Weights of a small image classifier: norm rmsnorm, batches of 128.
Rows from block 7 of a small image classifier, named by matrix and row number. Rows with one number belong to one neuron. Each number is 500 + 25 x the weight over its row's rms, rounded and kept within 0 to 999. All counts start at 0. Numbers have three digits each.
After each neuron's rows are labels from the 100 images, of 14976, where the neuron reaches its highest value: "responds to" is what is common among them. Only what is clearly more common there than usual is listed. The data: simulated stained blood smears.
# fc1: MLP up (model.blocks.7.mlp.fc1.weight, 640x160), inputs 0-79
# fc2: MLP down (model.blocks.7.mlp.fc2.weight, 160x640, transposed), outputs 0-79

fc1.107:489498469504512519477498472497544559470511482483553468518508509524485532510494483488543530499487519499540478509527494475495555484497484508514490498533449510514475518537450471494511559518491485469498492478558489470507472510502487526507467525
fc2.107:477480495469494531469504496533514501492474514522500487491508522527484525510503507480511523503467464488534479468471505504493549538453510492518480532485493515510453505512488457526464550532507505529499480474448538487537463524504529552513530517
responds to: target cells; crowded

fc1.462:486481471530472512488522506509487463497527517487474527501475497506530493487471510504479528504534513516483495548499473515481474500555531514538480481468513497466467446518521487491476483473546509544565450514478483519474514551472499505433488467
fc2.462:535511527482491500499529520536501505497509479463468507521498501465507475524486514468513493547490476490500465482517551490467544503481499492547459514517481547496484472529481491532496512494526438505523497471459538501487474494506561530474487511
responds to: small spheres

fc1.253:471475468514480515469505501476488465538520515491497534509524527522544561500481515477477534530516484495471454492484488521489484486525524503539452481482511491446483500521502504511493524474553492524516445505493480527481496544481507502476522492
fc2.253:526500534491485501507534513550486504504526463451464513474482476471501428519504511496479498519507530531519481496518522492472508480499503499546502532477511513562519469491507476499522502477547455525517528501448514504488477472506530509494466502
responds to: ovals

fc1.53:506478457503511535524529478468569516504546526508510468458499512538526539489556467498493507459516477497528511486501471511507527466463527551479520500541489497511472504489485520465516469487506496478509512505532491541518473495475507485527495512
fc2.53:511526518501476474504489540538457491517479465457476512528521454463499454498437530475489492516503532531476484481512540493487451484491475447529486491460517536511514473495512503524518531515540493541468495504447507469486477520514519499499491495
responds to: ovals

fc1.523:497494463505518510478489477495544565473502477522554458514514512544483524489494476496532528503496506509545471498512501481496538486490484505499477510549448511511464507534464487498509555525486494470487487479551482482520475507515504526518470517
fc2.523:469473527502499507463509500526514501496485523527489509501532538500483494500469515476504499513466471506532494493466525500486531541474522484504494528473494518509447495500486436528472520516511502518510478470439532500533481511508529539491530504
responds to: target cells; crowded

fc1.452:516546489522554473508492500521501496501502502474492508515525479490486487464525508489505442503481492523434542509481509508511506483482519477502506431503457538487482498526490519496514435567491519477488461461530475507467484538500482484478504494
fc2.452:452461520487477469491487501472473483512452517557479533459504548494497516501482500530489506489501476505511529500487508518534483551447517513483482542491531459459501506488503477517512503474473529493528496544482506516508540447504496493485537460
responds to: crescents

fc1.570:491509508504520507483491513500475536517487436484505506489478508483496517551493479470512506518502543520531504454432476499497458467488563511555471495525494517520507518448497475508549517511509520547498530502507491514480553504518497508528515520
fc2.570:452463465419520521500487523467479477496516481490516500478491510499543431459504509511525557509514518478508503510490488461469484556451493499522492491484513502491523502515470498557523472513545513519477536533480496513532482503475467540481495507
responds to: discs; crowded

fc1.391:475541478518494546514528503521505534482488506541488496449499524497532547469459494476534510491523413450536481514502522469486499525556454459485525512507500510508516500517555528504452488509517528453519512475530495515491520481489496512551496492
fc2.391:499493526546528527526498490479457475494485479486451495501514501447478524464523511518495455488502501486477535448494488532489536485545488514513518528505525536511527499534480507511498531541486506470521506474510469504534511456470464487516477572
responds to: ovals

fc1.401:541495506500500509533471502523502461522532535513515518482490526499531482489506501486513497482494427479501488499491477510468500515515450491457458480510533495492500512511532482462489494493491485480517494510503521495475431530469516530470461520
fc2.401:514490468478516530479504529451483486471469493549507519516503518456444497427510485451489455484503462484477523492537514519536525489515497520502503487502516490469538512488560471517483523519470538481492504483528477488518491502515532471536510490
responds to: ovals

fc1.499:487466465512459520497538496529509461491523505458474515464471498507530483477463496504473530484531507511504522539492509519490484501526512524506481490476523519491468418513509482482500472463544489560576486518469484526478494540478504514439467474
fc2.499:510506520473493467494509516502483500532479485488474539506517485487495462523485519470493487534493479484479468479514562516511497493469480491518448515498490526460449472497503497554522525489524455507504509512451527513476497515516554496480504507
responds to: small spheres; two lobes with orange grains

fc1.7:514487516459506476489449523523500527523513497487510470507491515470447491517453455448466482509495523559496519475460514514493523489488530499497473470470506526501495476493487502495558477509494503508480469511524526524520542480534540541525567503
fc2.7:495471551440483493523495495484485496519452480496475501489499488513491470478490503491523465520516542456515482508521486463535526531471558493525528514519495510479531523456524524493508530468536483516495504499497520498496475492493471508506527550
responds to: spiky cells; crowded; platelets

fc1.12:494476473469460564503557503488505471454540518487507473465493525526543517475480500504495514492506464486521492532504507510453494512511485521510499501477524476505480489499503502451473475461492490524548514523493509515508524502475486538464516514
fc2.12:514531552474490451511512543586490501522479471487454526517510490452489485510495515486503481537482494485468478498529557476502479505483474458527462487496505545491474494500488511534485507506515473499493513462448528499474480477509508491488522502
responds to: teardrops; small spheres

fc1.464:539512464452509511519534501508511515462507477486546458504514484525501515485497517465512483505456480489505462493503552477495518498470464476498488489505457508500487493527485504493474536522512474485465483459523520466491451524518503527510466526
fc2.464:477472567523460500466517530529525537544505510493469503466512527489520476480482468508500505493521488519516507496490516494471499493498508509510490523493512496511484477494503478468490483476506501521537520513446500542531490467471502483478543467
responds to: target cells

fc1.353:572482468483493495532487481499519512496510491514515484479513521536544468486476481483445536515525534500498510471481509463478488507525494503474522497495459488503509474476493484492487512544490481477518490552536507503493507522511514538500542515
fc2.353:535485532527504491554509493507493509509498491504474489481562456521512518522515494487491429509479519452508488535525503503507485510520478515512491507511506486471475505557509528535455519512509481509496495488539564488476506512540471505507491532
responds to: spiky cells

fc1.634:490535479481503473502514482532531508547570521520519445490502521492546535479460511512502516493488478465516527520543507482467508516506434512455501523488503509477529501489547511461474491479539521449502474547539518500517451499513497516480515490
fc2.634:477492537495512519514508507521482488512478485532506509515533457483431500463525481473486415523508509454477502465515516522512538529532540505513491475506511535515515525477526516552482500516487527468532476461502499532488535496518527452532514540
responds to: teardrops

fc1.364:479516490484534487469477547508495505522508549492509499492501504489503461519467497504523528520527443474508527520476499504467489490533489476488428458493503510557491487490472510506460482478513507506499504513506490479523511499515489522531566508
fc2.364:470494548488497547556475493536459493512511463494501488524522502543514495498482504454530481510514535474521515495515485503482516529493514547531505525494514509511483498515491527560525471502500470527528505485472472534524521505511498502535516537
responds to: spiky cells; crowded

fc1.333:576497462514513529527562541522519499477546476507489478489499511481510516494463500512495525491502493483490537521505500477487489478491523521528490480528509502510454478507534497431495494499510478526540475512507485537492509497441483509476526484
fc2.333:482518472518537519483482488478513524543538490509515518481542491521480489529532523475500490513531501482481466460502499517501487465480512502493506487521502492489460546531513517522545547529513476482451500537554487516508503529488500492545517534
responds to: small spheres

fc1.277:497499481514518511476496476509560566469493472497544462520510512539488510482499464487549507504507537501537489490493479480484540482519466504501491497550440525525483516544474481495519549524493504479490488480554499486526477519512498528523458514
fc2.277:452483528495499514444484479508520514503502532513496504501513521525485500516480503479514503523490480515534485465458504513487532516513511496508507518487480515522422509510488447544496525529513522513513490475463523496547473542522529530515516503
responds to: target cells; crowded

fc1.370:515491463494514526496506504520564555469507479520540458520493524524497540513504458495532526507481508492531477506504503466479537506474474496518483508548433518503466512526473482486482549514517503465479489452530503483507442505488484504517465505
fc2.370:478467517490510517455518503530516519504519508484509495508517544486507510497482528451527511533460485476547474499465527479487537510501521478501497520499487509524465499508493453520490515510514457512494495485465553499546476529488532522514517530
responds to: target cells; crowded; two lobes with orange grains

fc1.54:504483461505498530513533492470555519495551521500516457445505522542518554487547477492497502458517455493534500489510482512482528471478521545484507508542495504515475502513469531456509473480487487469512519503540499533522465498476515494518518524
fc2.54:503512496498493474508500558554466499520480460460495503529535443471490458482455508493488501507499519509488497495517544478498456495468457435531491491473525532492494480496517499516500538541548512534465484482447508466497471515503492477508470489
responds to: ovals; teardrops

fc1.574:516495528516521502513481495503491501507470495452519510508465499499485489538495521486478511500483527523486503503500441529516488465458491510507489487517506448485479505440521469498545516488492466525500482485458432512473501472502486485532476546
fc2.574:496493438462482490453475500467470502456532492534517489500515514533487464463472493462480539519536460487532500493551543493503501552494488456504458461452487466494538511514529502565537513511533522503508499530485520499496478527482497505501541425
responds to: discs; crowded

fc1.496:495505512456515523472562508512515474495502515508522517490540503504487594473457514503486443537487442485521494485514530538519485531488495468468491536495493497474507520490525487506497465463499467485504508499529508496474480509472488493461474490
fc2.496:553516483507539460506489533475483493521514524542469471480544501483438497427521504469509485490502493503482527466485519487541522562501495499518501464490528478486535520480451473511539526507458526481497485501450477467519547501500495467532492522
responds to: ovals

fc1.123:495489511487525496472496538479511516480508517479483453514482504477502473522492462522530506502440591503463517468536453524476461548494542534494532515545467522510520498429471471509502512518488527514521492504485458531506504513487488478528519480
fc2.123:521465430499523493486502484465427496538491504497492489498496495486501478495495494500479540521513507472515494533496530461488511494471516514504513470468510505512547507495535511516546527476524489503506516495479492521478485477532488513506470492
responds to: crescents

fc1.607:463433467524467548482531507491499492487518507492496506454517517531511474490508492519485520482516517510519522523488481534489484479547487510488521521470551462513469494485517488464498512467504499529534531552483473532494547520469466496484530490
fc2.607:533512514532524468519506500529510508493474496543459535507510504456446507519508520503518452517465495486496521495539522474515523497436500468530499510529480513478487505516479475564500531520483501485509492470471511499483509478518507487483491514
responds to: small spheres; two lobes with orange grains

fc1.563:483485503496500522530486537472546471464518545488515477520478579488534511510477499527538510507505456471509453511473495509455463529511448505471476498475466509496471478504486496510491520523501454486513501442507454476487494504484480569479464503
fc2.563:541504502518537523500483473504464500465489485511488501535478496518475494471509514499501538513491511491485520499530517514506451530514492520509539500518577504478512533543489480556503549539510495509506468477522488505482527495468501473531477531
responds to: discs; crowded

fc1.507:505476515447471467514484477528500495453504499508517511486508495460498539485498484490452496530498473480520518481484496477526521498508511469460423478506529490493475500468549509489485469507496464468517514558472487487507460519510519503466496490
fc2.507:526498472489529546494465504523482519535514464510462485535567488517480498460531499476509453505485517469515535457533526449528479520494524532517524474521544491496540528479514514477531518488483556506530505473513482500535539466518560497539520528
responds to: small spheres

fc1.371:545543508471512474528496489511491461471493460489496492504485476495492498475521507518523458493486538485473507514568484486504509483487465487495514483542499554537492472503475527474506473502458492475502548490545497487493493485529459495502478518
fc2.371:527534471523488479536480507502453444537480483518466536489499466484532478498498530513447505489542521512462499515537496505542458472517507511502484487481535499494490493484528534521516485479548495511511481531508483507462518479489484469489489485
responds to: discs; two lobes with orange grains

fc1.495:473479478511466516499548501514491468486533510462459520480478503504540489466470506514487511487515510519496508550493484524484485512550513513528474483474525505468467434503501491478489465472537502562577469511471488521464504538480512512432498474
fc2.495:519508530491491496486513511532496496514491482480468524524506508464500477525486511476503485550488477478493468484511559497480517488470501496529468512516485532456473467521500478551487517483509457490520501483452524503486492499507550520470493513
responds to: small spheres

fc1.100:512488447500511518496516490510550548474501485517545463511509520535493529501501466491533528499486495496522481506501510468498546497473484502501484505535427521520462496523449479474480548520508496470479509452519496486509450513498483504509472509
fc2.100:457470532480502506474520510539525527504486505493492496486502537492495502489488510464517502515468476476548496499468546487485563537451504470509480525502503505510458506509481460512493524508508470509493502471440542495528487488498512533497507530
responds to: target cells; crowded

fc1.557:531521520473486462522475494483551471518484523472538471492489479480458479532500460479456469538500498511518526468462476478476485491464491464495518471501462480512493490473466457502527436491475456517496459541461488529523480481512539549508544514
fc2.557:540526492446478512495524486506490528452510510501493506484541482484508490479481483464473468484495521523516490485566545538504526504498558505512471480505503451487501502479514535539489537467480481512500509482536540504491480551556518494501510471
responds to: spiky cells; crowded

fc1.252:492510473471510495503508567469520484466560532501488508498519505496531511484477483500531523492493504482517518523538493513479503533532481440509516498523500512532501462490495498481477507485501495424546501506507509478491474517513498513458495422
fc2.252:491500531504466524548519512543475494521465513517512515530506503474488508472482461480482446485496471519476507537523509515510478485503504506536529482497489461485478506460524443478466514473460469477446485477516470539501521496550525511556493506
responds to: target cells

fc1.9:481468470523463528496544502514505464487526514462472515464477507505552484472463508500483525485528508514502507545488500523482485490539509517515481483472519498482470426503512484481490467467541484553572482512475491536478496550467498515430489479
fc2.9:521510521484507472479505515518502502527496484481463528521493496476488481535473512482507497543489487476480470482521551499491515491489497490527460508511479550468460464516480485548505511490516458490511505477450531505488478500511555501478497508
responds to: small spheres; two lobes with orange grains

fc1.438:478474479514466505498532494526498460501510509469463520486470506492535476483471507496477528495528515530496505530491499516493489498540513527517471485476511515481476425512501476500510468468549474549581469514472494521468492546482503511431463471
fc2.438:512498506482500482485514515522502498521489469480473519525514494491515459502464505476503501550507488494476460476517568502484512486488476501530456496506484549453458465526502490546514524494529460504515490493462516513492486519518543506467476490
responds to: ovals; two lobes with orange grains; small spheres

fc1.27:573503462519517542522562531526532517480550476506493469488495505493502503498470491506500520488506495485499523519508509486479488478495519528530485487528509495516461486500525500414494510501519484541532484511500474534492510506449497498481533483
fc2.27:481513463525525507474485500481508520554538493514513524489551492515478489550525524467497500513523509483480464459495495521500483468481515479502503489501511489489456547515513512521534551528523478505439498527528484506497496537480504478546537531
responds to: spiky cells; crowded

fc1.69:545519508481529493523522527520495483503517500481477488473496473530532470472465500463505500512509503503499503476496528532490515476475510510491485502525447565526479445515525541472524475502526467513490490513488521513522469505499538501490483482
fc2.69:446474548474519478490498484506518535560480528490463524496477534489530501499526507447523521488479466509507500499477498519528545534545506507478499485490488505468471530477470495557538492500508475496498511477479536489503482500517560490501524471
responds to: crescents

fc1.13:508483451491509514477507485507566543469495466536551464505496525514491546513493471497524535509483515502534477505510510477495541508480485496506477510547449523522455515535461469483500555509514481478489501463529499488505457514499493524506456505
fc2.13:460470527486508501476497493531513523492494497481506496505505545483481525490511517465522470505482473477557484488483521471493549526495509485508489527514489507510441508505471478531501516520488476504491488486480555493541466497512535527536522547
responds to: target cells; crowded; two lobes with orange grains

fc1.293:522445444474473496490507477489464496505498480553494487488538502472531466524486533519434501477463544480491478501540533513509516536490474533479530528499516520483477524530532500480485499459537459445511513472552503477522470505482494479470464467
fc2.293:526468497490503496527489542522514518515470503534548489505547496488458539448525504483516436523491474488494497482497534512508471510489530501473492438500506491453525470480504463458526486471528544478480455529519517449494531501531463500492494478
responds to: ovals

fc1.598:484537478497482517487535477487534483486497510534519536497515499507518541458491488517486478522519498456502522493518552510502506551507504494421465512492516531504517480536529511476476493450501495447503499545532505488475481496494493547481500496
fc2.598:482509550483522513507512546485484498510450510542503470492558501466477497455525491486494451482500497480489507466523496538526543515510524483514515445538500471496502473477542483485475502497469501459505482484523485492505527483526506430555498496
responds to: teardrops; ovals

fc1.380:461484550525490477466482520505427515546524463532489477517473481487488455502523495483478521508480490524511500477490503535484439468493513510539449474505465498498475519514495494499523532472535513495466526472536483458490563483500502482525507449
fc2.380:424468430469512502547502491549474458530519502512535486514487497551531488499458501465509497495510537516500491485492531475458499519505507517522494497491506540508507495471464511513510454499513464554495502503472481512503546527483475487479535529
responds to: crescents

fc1.592:538529494474475497467527496485486514528507502484521483523545516498529553487504546530523507472472505479530494503531500507497524535490472516492499516523524495506509502511516494488492525440489506494518486550504495501448479504462484511443420515
fc2.592:482508460511520507478485569443449493486474505516492473527565495470474507424532500499480450480497466500471525490521530483504486520498469476495468457519526494473535521478533477474544513492515522461504507511519494468500502494507542491515526499
responds to: ovals; teardrops

fc1.72:507480477485462562503556501491510472458551517499513477474472528516538535463500487520512510477509459480523509542511482502461495516494481516514498500487519485502475483496493521448456478464491506523560517508501499518500510496463484526472527515
fc2.72:495521547471471461506518539568484501537464485476470526505513492465515481504488515477499488523481490492481474496524562478507486512482464458516465499479509526485471500487497512536493516492540481515494501478433530493479466492517510487488510474
responds to: spiky cells

fc1.222:516480500492536517530509489479515502485506475462500522527476469513466441554532505507498546511494568519475511490498472509518486461478549568561506513511492491507500508443463478488539489499471504520523518503454502531487530481483517494500486489
fc2.222:483525432459464509512494533468448517493488518537527490493519514508505486460457474450489500506532524518537512517531518488502486526480483484507435471501493427468532522491527486510508501483531486527488521513526504512465464551503473523478519444
responds to: discs; crowded

fc1.336:493470477480461561502560506484499482454538512487512483464499529527533516465488504516495502480511477487526496538506503514457495508515480516508506506476529476501478492493505506445474482461497498529552517528493499520507520503474483528470525519
fc2.336:512535557478483452508504537585490500522468472491457524518501498449488478510499520488508477525478495489465489498527550475501489496482479457517465481503500549500475494508484498543496507511514472506494510465446531500474481479522512502487520495
responds to: small spheres

fc1.79:480489478505465500490523490527490457499507510465463523492471503492531480485475508501478518504524519536491507529493485515490496508539524526530472481469504517480480430513501467500512469475547482555592461504475495512468497542487500520433465463
fc2.79:501508503476496491480503513527508495521491458471480514529509494481523469501459501472510512555509510497475460474513555495466501480494482504539461485521477564464462465537500495540516506491523463499512494487473515512500488510516532509474471501
responds to: small spheres; ovals; two lobes with orange grains

fc1.421:499490457501522507475493477514573565465503482511546475519500509531480521515493465500535528503483505508534477506498489479505551508495482502506488514543425527512471516525448466496499555526503499469484497458534489475507447503504491520515458515
fc2.421:467462543487499523460517497519529532489493520506495499489517527512482487496467501489513505500467488504550503496457507496491536535478501486508503539487493515541440494488499430507469537521509514527521509482458522495530470524512529537502524498
responds to: target cells; crowded

fc1.116:502472471489479540507533500478538509496554510493530459466487519540552543498536473486508510475525469502548477491529484496467518486491525544504495515535505487518471497514473519468502480465503468490521511523509509515531479497477521505523509516
fc2.116:514503507490505467517504558559465498517469468464489512521533446491489460501492496500502484520513494493484488497534555470514462493465461465530483500478526532470479493494520524521499555538545500517476476486448510488492477484496500463519476490
responds to: spiky cells

fc1.279:480483511506498507495465503555505455536533522536475492488508537459494500517474507494511471494515463464533517490502520507487496488499473445480457515529540500536545519504512519511477518468515500499488487481536505484531488495521507520508515479
fc2.279:451493536510516490532486469523467479534517454489489513527497465534492467469498517480504431497522552527523520494469489466468493529486476499532490507468500501519493498476444473518500444499470454490488504470489479535523492480473482484536534548
responds to: crescents

fc1.48:479444460515467550481545498480511479485527497489522490444519531534525502487479497513483513487528532493536489518488499524481470480512490516508506523484533468518456485497522490457502521458516489536555517561483489544506526521466483516466498514
fc2.48:514513545508517451519509522543494508489471485524460533519497515457447466548510504493507477531472490490494505501518529488505511508441489459514491517510503526488478499490477490561489532519502476499503516455449516499477499474511520492500514511
responds to: small spheres

fc1.257:518525524493473484474507506507526501515452477489512493505551568489505555486492488536480463473528504473513485474459492503471509528504537484490483549496457505467521492553496503464516511498515489485483487505503510498471476521520491514500474472
fc2.257:464485474496521471473530497451495486485491491533502485446493503482517490446535508518514503505499500505459494503473525465520510556448490459496527488544511507469531506496488511467486518489473500498492502551473441511493494515497498454515475495
responds to: target cells; two lobes with orange grains; crescents

fc1.196:536540499493522485541521526485477453504513507499461522470516454516526466481523531483479486495506505522451516497514520547514478487480477484493518462484487500503474490491550552489505472524525510502486500510503501506463506516499505466493491497
fc2.196:475493544489514499477506504538512540487478506545490489521508544489455485494500483499525490513480486477542512490472465473499539521487486482502516519486489529530499513517502412525499555547505507499514496469456527507534483503517533549516489483
responds to: crescents; two lobes with orange grains

fc1.149:512496477482474558516542483494532492475563529496516470473477529515532551470519484501513509471504450483525510525529488491467518503482504531501493491511505481499473507502487535458479477475490496505536509499529492529501505496477497525501521522
fc2.149:509517526485486469511519552578484511529474475457487512511533469487522484499481499474500486515492494505490469503528573473499490497461431460529460495475514532480477505489501529515493532509558496514472474475454518484483459494510496465504485477
responds to: spiky cells; teardrops

fc1.218:498545505464522474529494481504519532508499520493511494517488490508504520469548500446535460495467487522481499494503502489520535520486472482485497459519437542486469509503457526515507476530513494487465499438521513464487429506538541515524473510
fc2.218:482476502468494479515514513513486508515464503598466531481507532506485526526511505509505525483467456488523503502499510480546493561438494474493488541489516495468504504487471484523452535507503509467495512466447499466497481449496491478498528473
responds to: crescents; discs

fc1.201:566500462524517541522557521522531517488559484491487471480504502498508505497473485503498515484511496488497517507516509490478497474484527530529489493533506497519455482502528514417498508498520478544526493517500473534492499501453505500492531490
fc2.201:488515460518542495490496513479503518542535484512502527487530487512475486552517527468500511497519507479480485465500487524503475472483521474493508501505510495485423534503520512508526558536518473510440491538522489520489496537487523474549534520
responds to: spiky cells; crowded

fc1.352:428530483496554480470535512529490481492514525524479511518509515531520460532485497477542537485461474501474535518483490465530506516530458510506524449523502496495506521511526510496460560476522506509498508499514482484511510472504507463536471483
fc2.352:448483480526498536547478486508485487498509467541485501534452488511533479457494503497496461501533507534512462505488483506472532518499502522547466507495509502490504492532459530504533457504517465525509499499483441504521524532471495491493497519
responds to: teardrops

fc1.267:494499490511474532486497495508489495536528524482509525523524519514560561484522487470503495529547486473480449487507483483468496469522508524549451464492500501451492514541530534523486490494554493504496452517517492519510479524486505493537509483
fc2.267:531473538491491499501499514489470507493491503421465497480471485501503446497533484481503436482521492512540503466496517529475474505493490514492518552491523484528550483481521541511542483494497464545511515563470533500525504482520558505541534489
responds to: spiky cells; crowded

fc1.516:543496465515496542526547499506550517482556491486509457458529507519508519491479468503492506462516478507519510493542514499485519474471522531496503500541495509540468487519491519413513507484499484496533519513521477526511481497471501509498522519
fc2.516:488503479501520457512498528518493516543480481453481525512527480495481467528491512465488494501508514497471488476497514515521472492487496453498504495470510504466441498477528499525534557540539490561449479524469516502479484540518526467531518484
responds to: spiky cells; crowded

fc1.631:500499456541539515472493498484523509474512501485505483493501495519473512432536456531511469464517547514489566529471447524496498462503490505499552475514483491533482506490503494465509434528473544496534507501529436531512514532492453485477487497
fc2.631:498479489472456521518516528523470488459474498470482491508463486479492477488471498509493502485484503504529524515496502485480452566477481479515485525441503497500517464461528478512471548496529519589519478504421507465483480506497512532510519460
responds to: spiky cells

fc1.161:484528521516525470455524528500484478499503491494513483541493524524493486488515501496467517504486518557514483501519471536514493514483514499558488495516477476530534515477451499470502568525522517502486457541527514486515527506512487448533500480
fc2.161:452480436461527505497484436474480476524501469513505492502465505507494470435445496500500494470529516525527480504476554468462517529480514507537496481493504501478539496482501512501527461478524503548501500500436444489466541509504460458486492493
responds to: crescents; discs

fc1.87:502464472473450554500550505483504481457541510507515483454505530522534524473478501521492510489514488477536486521509508511463497511510476522498501527485528476508472476483507508458463496459501494527562521526494509517512523497466489537463519527
fc2.87:498527538474489454508512546585487493523461466501466520500515505446486475522505516484507486521474482487463502494517561488505479504465466455507454480503503539489464493498480515534491509512507474495494520466456516498469489483511499495484528501
responds to: small spheres; teardrops

fc1.180:480531545483509501476513512478492478517488497546474466517474508529487510457528486497554500520481457500468528503486539499440504471506496540553436467486491529517481508490489523507530491498503518530496465519494496503508526477526475522523534459
fc2.180:512500491511521524541464464510478522500535480471482523510499491543525482506461547491497530505502554500514473488493492488487555514490554542510535516472546493506506523516490533495514507508478469549511519483468458526521543496513487453534475558
responds to: crescents

fc1.235:503478470506520510480500497510560562467490478505556451522522509522487502494490461498543499507505526496537476501500500470487525484506472500498493501545436510507473519542479484493502545537485502470487478486542500483527467509509486523518470515
fc2.235:431476534511496510456492479508524515504503533523485521496527534496487499505486507480502507518470483515532492489455494510482537545491528491521493523479491521513434504511477452527485520511513515512527500474456523488523486534504526528480521510
responds to: target cells; crowded

fc1.297:495463472505454557498567506501498469454542526484511488462483525514535498465472500514492517482522481493522505558500493514467495508522493521515498497475524481500472472491524492453474477469512490549568503520485497526493524514461484530460513500
fc2.297:514526545478496448494505530560500497524475480499464524515501497450485492526499518487507480529484495475465481485529543481514496494481488467517468486508487549491467479511472491548495503505504466482497506460450538502483475488509522498483513507
responds to: small spheres; two lobes with orange grains

fc1.118:527471485474530530509489494433518493464522478472491527522514525483503464505531487499535532504487603523486511514538478484504476496473543517552524524509496482501507509469502462485466524537473520521507493495475463512514525476494503491516450506
fc2.118:494503421489485501497517475488506506511497521511549474501442522483510498539486493467492518518516482511521495558484478505497454451467471457515518488467476464492526448532517528474503516495496521466492526506493471510468474503488485526465473462
responds to: discs; crowded

fc1.327:488542507471511469479482527504491522503548508496484444507489499499507499509483510536528544492496432501539513520488465470501505477546476446507480521488542530519523494500520502472465508498509540499485531515537488509500524467509476540509503521
fc2.327:429483507529515516509502478509466482506496446467485506509465485532470464463483503462458425490526513487522490542497462502469504488501516486518479486491489506511528462516495523522505469496485494510471504490504467543522489492488494474530513552
responds to: teardrops

fc1.302:510500464499510507486509483525555553468523475510540468516508507519484540513499474475532524502478506497524480507497498472491552504494485492517485496544434536520466503537453465481498558525510486474486496445533495480507450514501490522516463519
fc2.302:480471512473509518470506488526517532485497486463518476500494520523491516503482507470529490508492493474563472481472525480490558507501498487506484543521484514526467486517475470526495537516503472522485492490477555497552468514524535518537510531
responds to: target cells; crowded

fc1.541:530525496510518538502489486487492510512507462506499471505511496489504470532525517495534558533486501588482555524508515490488535435490525480521509471507517471506499494490535521476488468525512496507512488524475476528483516517506524466547489459
fc2.541:509513458499506482504514483502462494507555491492518508488505517494489535527485472482468448545503493496497515552546499571464479469517480502496485524523501458473513511532528524504494508476546482525493512488524515488485475523517467519489487520
responds to: target cells